config.toml
image_size = 64
translate = 0.06
tokenizer = "word"
vocab_size = 42
loss = "softmax"
text_encoder_norm = "layernorm"
text_encoder_activation = "quick_gelu"
text_encoder_fused_qkv = true
text_encoder_bias = "all"
text_encoder_experts_per_token = 2
beta1 = 0.9
eps = 1e-06
max_steps = 6600
lr_schedule = "cosine"
Rows from expert 4 of block 3 of the text encoder, named by matrix and row number. Rows with one number belong to one neuron. Each number is 500 + 40 x the weight over its row's rms, rounded and kept within 0 to 999. All counts start at 0. Numbers have three digits each.
# up: expert up (text_encoder.blocks.3.mlp.up, 16x256x256), inputs 86-171
# down: expert down (text_encoder.blocks.3.mlp.down, 16x256x256, transposed), outputs 86-171
up.24:578500429500565586500500400500567500500500448438500500500445367500500500500500573500445500500500500556500500500500500500435500500500500500591500500436500500500438566500500438500500500500500500500434500500500500500500564448500500500500500438500500435580500500
down.24:500547500500500403500578500500500577500431500500500500500500500500500500446500456616543500500500548628500500559500500500500500500500500567455423500500500500500500590422563500500500500500500500500500448500570500445500500500442500500546455546500500544500575500
up.25:618500500500500593448500500582500500500548500500500500500500435439500500500417459500500500500471500500500500416500500500500537500534456551500454500500500446561594500500429545500500500500500632500500500500437500500500500500500418500425500435500500500459500500
down.25:396603547500500500462500500429500500413500430500614500458582569588500500500500500434500578500500500500500500500500500500500500500500458579500500500546500500500500367550500500541500500562500458500500662500500500571500500500458500500573593451500500500500500426
up.26:500438500500500439500500500500448500500445500433500500500500449500500500595500500559608500500500500500412414500500551500592614500441500500500500500500500500500545500500500500414500500567429558500391563500500500500444500550500390500500500500500500500500587500
down.26:500452569500418437426500500500417500386500500677559564500500500500500500500500436500500500500500500581500449500500500500500500500500500500429500500500550571451500500594500500550500500500550500500446580500500500500436500500500500500576587500500393500500500579
up.27:500500500500579500500500534440500435500596592557500500500573500500449500500500560500461447500500500500500539500500500500568500569500500500443401573500500500566500500555415581500551500500500580559500545531500500500500500587500460500398500500500457500500500414
down.27:500567584500500500500500500500427500417458500500587547500500542590538500500417518370500500500542545500465500500500500500500500466500500500500500455500426500500500500500500500545500581500458461500500603500537500500425500562500500500500595460500500460500500429
up.28:500500500500500500500500500396439500590500577500500500385500500500500576556401500500500463500500603500420500500500500500500500559500500423500402448500500500500574500500429500500588454500500574500500500500500500471500429544464445500443500500446500500500500500
down.28:440500531500500542500535500500500500431540537500593500500588598578500500464500500500500500500500500545455500500431500500500500500537439500500543500500500500500500420500500500500500500500538500533500744563572537500449500500456500554500500434431464500539500500
up.29:500500450458449500500500614500500500573500500428500500500500500500500386500440500500500443576500440500500500500500500500432557442500500500500500500500500500500500500500561556500405500500500419500384451500432576500500500500550500500421500410500500558556500500
down.29:500451500500455500500500500500500575549500500500440442449500500437500500500575445500500500580447500561500500565500500500500500500500500500500500500500500500500500574454430500395500500500500500500581500427500500500500500555574500500500500500500500614500415500
up.30:500437500446500500500500500500417500500500500548500500500434584500500607500445500500500500435500500500500500500500500500500500500500344500500434500500576500372500500500500500423500500500551500500586567442500500554500500500500500556500500429500500500605500500
down.30:500612500500500500425500580500500500551500500371500500500579500500500500500443500500500500500500500500500500500500500431500500500500500557500451500500500561500500500548592500464500500500500500500500566500500500430432585414500574441500500500500401500558500500
up.31:500417500450500405565500500500429500451500500500600500500440500500500500500500436402500402569500500500407500500500602500567500500500500559500500500500500500552500500415564500500500500500500500573500500500500582500591500500500500571500500500423500500500500500
down.31:500500500500500588500500564500500500500500563500500500500500500500564558500500500500500566500500399500500500500500500564500451500500500500444432500500453500500500500500588570444500500500605612500500500500500500428500500500500585500500420500414500500558500569
up.32:500434552564500500500500500500500566500433558559573580500430417500500500596500500500460594500500500558555551500500569500500500435500500455500456500555500500500500500440500500446500433500559500564567500361500500500500500500500450500500500500500500577500500500
down.32:452500500500500500500500593552500453567500500500500500500500426500500456500442500500500541500500500500500500500500437500500439500500500500500500500408577500500500500500421428572500448500500500500425567500500500393562500423500500500500425500500500500500500500
up.33:583500500500500423416500567500557433500500615500500453452500500591500555453500500500500431500500408500500500500500500500500500442428578500437500573500450500565500500500540500568500500500500441500500563500500437448500500500500500500381585500500500458500500414
down.33:500500500500500595500500500500589500449500500500562500500500500500500500500561547500500500447500500500500500500500500500598500500500500500544500577500405446500500433500419500500500500500546500500500544439500500500500500500500500500577500626500500500500500500
up.34:500440500459575500500596500500500500500500500500500500409500456500500567500500500500558561500500500424500500500500540448551430500453500500539500500500500500500435500401432559500500500433500610500568500500551598500500500500550500500577565500500557500583500449
down.34:500500500448500500500431500441500500500500500388460500500500500500500500500500500500500500500500500413500450565500500500386592500500500451500500500500500549500552500500554500500500500500500500500500500500500586552500500404445500500544500574500500408500500500
up.35:500500500500600500500421436552555567442500428431500500500500567435434500500436500500500500500500500606500500500500424500500500500580388500500500500500500500500500405454500500500500500446581500500551500500500549500563500449500500500500500434418500500588500551
down.35:500500500500500500549555431594500387585500500500500448500500500429500402500500500541500500500500500441500500500500500500500500500500432410500500500500500443500500500500500500500500500500500500500500414500500500500500500500568571500500500500439500500500573437
up.36:500500500500500500500576500500500500500500500500500500564500500500500432500500404500500500500500500434500500500500500500500567445566580500500500500449500500500500500578500500500500402500500500500412414572500500500500500500559500416500500500500500500558613500
down.36:566444500500500500500500500500500500500500457679445500500441500500457500500500500602500500500425376500500500500500500561500570500476500500500441500500500446548500500500500500500500437500500500400500500558500500500607500500558500427397500500500397500500500586
up.37:500500500500500500453411500500500500609500500500500563463559531451500575458437500500500418458500500440500500500500500500614500500500500500448434556500449451500562500500500547557500445528500577500550500500500500500500500579457427500436500500500446500500500500
down.37:423551544500557500500500417456452546433441500529575500532564573629500500557436500402460500500500542549500454500500449500500500500500500538500540500500500440500548443500529500500500500500500451500500660500500450576448500500466500434500500451443500409555500500
up.38:500408565500583500500500500500500447500500500500500500428500500454500500398500500500500545500424556533500500500500500552500500585500564572417390500552500435500500457436436558500556500541541500454500500500500500500500500500500441500500500500500500500500500444
down.38:500500566500500500500500426500500500418500500500572535500500500602500470500500500379556500500541500459500456500500500500555500500500500534500558500500500544500500500452500500500442500500469500500500636500559500472415578500500500500467500500500500453500500500
up.39:416500441404500500500446500500500409500500500500500500500434555500426500500500559561500500500500417500500500442500500421378500500500425500500500434500500548500500500500500500500599500429500431500500500608500500555580423500500500500500500500434563453440500500
down.39:551571500500500500589500500500500500500500500427500500500500500500500500424554500576427500500500379500604500500500594412500429500500500500417500500420500500429500500500500500500500500500586588500436500500500413500500500416500500500431500500500500500452442500
up.40:567500500500500574500500500500500500550500500500500500500559413500500563428500440500500500412500500603425500500500440500500442500545418500449500500500500578562500500500500500500412500500500500500557500429500500500363500551500407500557500500500500500500595569
down.40:500500611500500500500500500447500567563500573500500500435568565500500406500500500500500500500500399605500500500500500425500500575500500576565500500500500500500447500550500500500585500441500500500500500585500500589500500500434500541451500500500500500500500500
up.41:563500500500500455500559500447545500500500548500500500385500500500500500500500549500546583500500500500408500452500439500552425545500397500577456500448500500385500500380429500500500500500500500500500500562578500450500500500500500500500500500500500500500440500
down.41:428500500500562500538500500421459500500500500356500632539500500500500500500500500407500580500449500500500500500438577500500597500500500500500500500500500500500500416500500562500500432500500500575416618500500554500500500500500455500500500500500500593500500500
up.42:500500500571341500500388500500500500500500500567500500540575500500592456500581500500464500571448500500500500452410500500500500500500584442500440500500437500500500500500500555500559500500500500500559500500500421444500500550433500500500550557500500555419439556
down.42:500500500500500500500500500500500500391455457500500500500500500500577500500539500409500379500500580500557500500500500576500500500500500500500500500500500500500500500629500500539500500500500500449500500500500500500500500619500500500500500541602500448500391539
up.43:500500413457421457500500546539500500576500500500500500451500500500567586500556408500500500451500500456500500500434421500500500500500500531500500500500448566565444500542429500500500500567580589500563402418549446500538500500428500500598500500565547500500500500
down.43:500410500500500500431500500500447546500603500446500500500440500419420500500500463553500459500559500500500500549589500452500500500422500558546500500500500500500580500500500388500500500608500444500500421500500451500500500500500500500562404500500562500500561500
up.44:500500401500500500500568500548500500500500500500500500577420569440581500586500500500500500500500360500571500500450500577429500561500500500500500500500500634559450409500585500500383500500573500500500500500500500500571547500500500500632500500500500500500500500
down.44:500412407500500500571548500500500500452500500500500500500500436500500435592500500546456500500500425500500500500500500443453500446407500500575500500500500500500560500500545500458500500500500451500500500500430414500500500500568500500418500500500500560440414500
up.45:449569589500623500500500500500420500500441500500590500500500500441500500500421500500500500500579500500500500500500500500500500500500500580500500500500500500500500500442500582500500500500500500551500410430500500500500500407500397500500603573551500500563500500
down.45:500500500500566500500500500432500561500500500322500500500500579500500584500426500500567500500500500500500500500500588563500396593500500500500500500500431500500500431500500500500500500500500585500500500500500500500500500500500569436500500500500555500588500500
up.46:500500500500500589500500500500500500500500500439500500500500500500500500500555417444574563579573500500500500500588398500500500500602575405500500580591500500500500500634500454573500500437410500456500500569500401500500500500500500500500558500500500500500391424
down.46:500500500500500500500500500547500439500500500500500500500500500435500500500500500583500500500500500500559569549572500580500500442406553500500500500500500500500500426500500500500500500500572500500500500500500500500500500586500568500547447590500500587552425500
up.47:500500500500500500500500500412500500428429446435500500500577500500500500500420427442500500500500500500500500443500500500500500454428500500500448500563500500500500500559500500500401500500500423415429500500500500500615500500441425500500500500558500543449548500
down.47:500440433500500556500440500500618500585500500571500500500500500440595500558436500548455500458500500584547500500500462576567500443500500500500426586500397500500380549461416500500500500432500500500500500500385500500586500500585500500447500500500500500566500500
up.48:500500434500500500500500500500500500500500500500561500500453500500561500581500441500500500500500500500500500500500573500406500432500500500500500500500500500500500500500459500500500500433363500500445500563500500399500407500500500397500422500500434452500500500
down.48:500500500500500500500576557500500500500445500500500500500500500500573500441500433500500500500500500500435500500500500500572500500568500500565422500443500500500500500500500420500500557586500500500500388500500500500622500500500500584500500500500500500500440500
up.49:552500500547639500500500500500437500566500500500500574500500500500500500500500500500500500500500500500432426500421500500423500500440500606500500412500383551500500500465500547500446378500500500573500500500500572450590500441500500407500500500500500500500500500
down.49:500500500416435409500500500500500500500500451500500500426500540500500500554500500500500500500439500500500416500500500500500500500500579500500500582500500500426551500500546577500500500500449500500568612437435500500538500500564500500500500450500399500500572500
up.50:500500500500416500460500500500568457500500500526445581500500555500500500500500500500500500554500500440588568500500500500500500564500601500500500500500500500541500568554500574601550500500500500404618500500442400500500500567500500500409560500500500500500500500
down.50:453500500500500500500568438500500500500500500500555500553500500586609500500500500416561500560500500500571500500544500500500500500500500500500500588500542500500500397500500500500500500500500500500569500500500500500500500500500500500500453500586500500500411460
up.51:419573448451500500500500500500500500500500500401500572500574500442500500425500500551500376500500431500500500449500456500432438500500551500500551455450500500436415562500500437500500500500545500557500500500500440500500440413500500500500500500500565500547500500
down.51:564500500642500594500500500500500500500500500500407500500500500500500500500500500500500500431500500500500500500500500500500500500500500500423500500500500500500560608500500500500500383500500500500500398500500500420441500500500421500500403500582500560500500500
up.52:500500500458624500500500399500500500500500500500500559434436441500500555500500500500500565436500500500500500500500500500500500500500443552500425500500500500500500500500500500500500500500461500500462500500563582500500500500500500500500447442500453500500500500
down.52:398500587500500500500461500500456500447552500500598500500609560500500453500410500500500579500442500426583500500406500500500500559540581564547500500500500500500500405500500500500500500500556500548562633500500500500500500500500500569552622413500500500500500409
up.53:500500500421446500500500500500500445433500500421500500500556443552453500500422500500500404423500567500500500500587500556500500500500449423432417500500500446500568500562500500404500500500500573500599500500500500500566580400500500427500500500437500500411500500
down.53:500500578595500500555403500500454445500500500500500500443500500575500500441500500500500500538586500500500418500500500433467500500500437500500500500500500559500455500500500553500500500500500421500500500427550500500500500587500500500500622456562443445500500500
up.54:500500500554500430500541500394500500500500500457500500500500500442500500500550437500500500426500548500443500430500555500428500500500500428500597500500500608500500564500557500500428500500500500500442500500500500420557500500446500393612500500500500500500500500
down.54:500500500500500500433500568500500452500500500500500418428427500413580500500500453500500609444500500500500616500500389500500500603588500500500500444500500500500434500500500500500500500500567500500500586500500500500500500500500500444500500500500500426500500500
up.55:500500500563390500430500500500500500500447500500616500423500500500500500500500500500500500500500500500500424500500448434500500500500564500572500558500500567631500500500500500500500500441452500547500398500500500562500500408500500500500500429500500500500450500
down.55:500500500589500500572500500500500615500500500500560500563419396500500500500500500500554500500500589552427500500500586500500584500500500500500500500500572500500500500500500500500500500636500421453500500397500500500500500500554500500440500500556500402500429500
up.56:500500500565500500431500575444500500500500500500500500500500500500500500500500500500500500428575611444500500457563500500500500570500500611553429500500500553500552500440500500572500500421500500500427500553500500558500500500359500445500500500500453500500500500
down.56:436500500500564500500500417500451500500500500500500451500500577500500500556500500500500579500500416500557500399500570407500500500572500546500500500500500500426500500500455500595500568500500500500562615593500549500438500408500500500569661500500500500500568500
up.57:542500500500556500545500552500571500500500500500500500588500500500500500500500558500500454500500555425459500500462500500500550500445500432500549500500500500500555500500500447500500500555500500500500500601500534571500448553500500412575500453500500500500562439
down.57:500500566500500500500460500500500443413500539609500544436500500500500500500500382500500500441594558500500500500500500500576439500440500500500500500585500500500500452452500500500500500500440500500500640500500500500500500500562453500500500414500500500548500500
up.58:500500426500500500500500500500417500500500427500500500500500549500500500500613500500500500500500550500500500599500500500404500500500416500500500500500433500500500500500595500500500500500500500555500500615599500410557577500437540500500500500500500500500500605
down.58:556500500450500432500500578500500500500554500500558500588500500500500500447427500500500577500500500581500500500500500500500500500609500500500500500500500500500448500425557549500500418500500500500411500500500550500500500500588500500500500500500500500500500433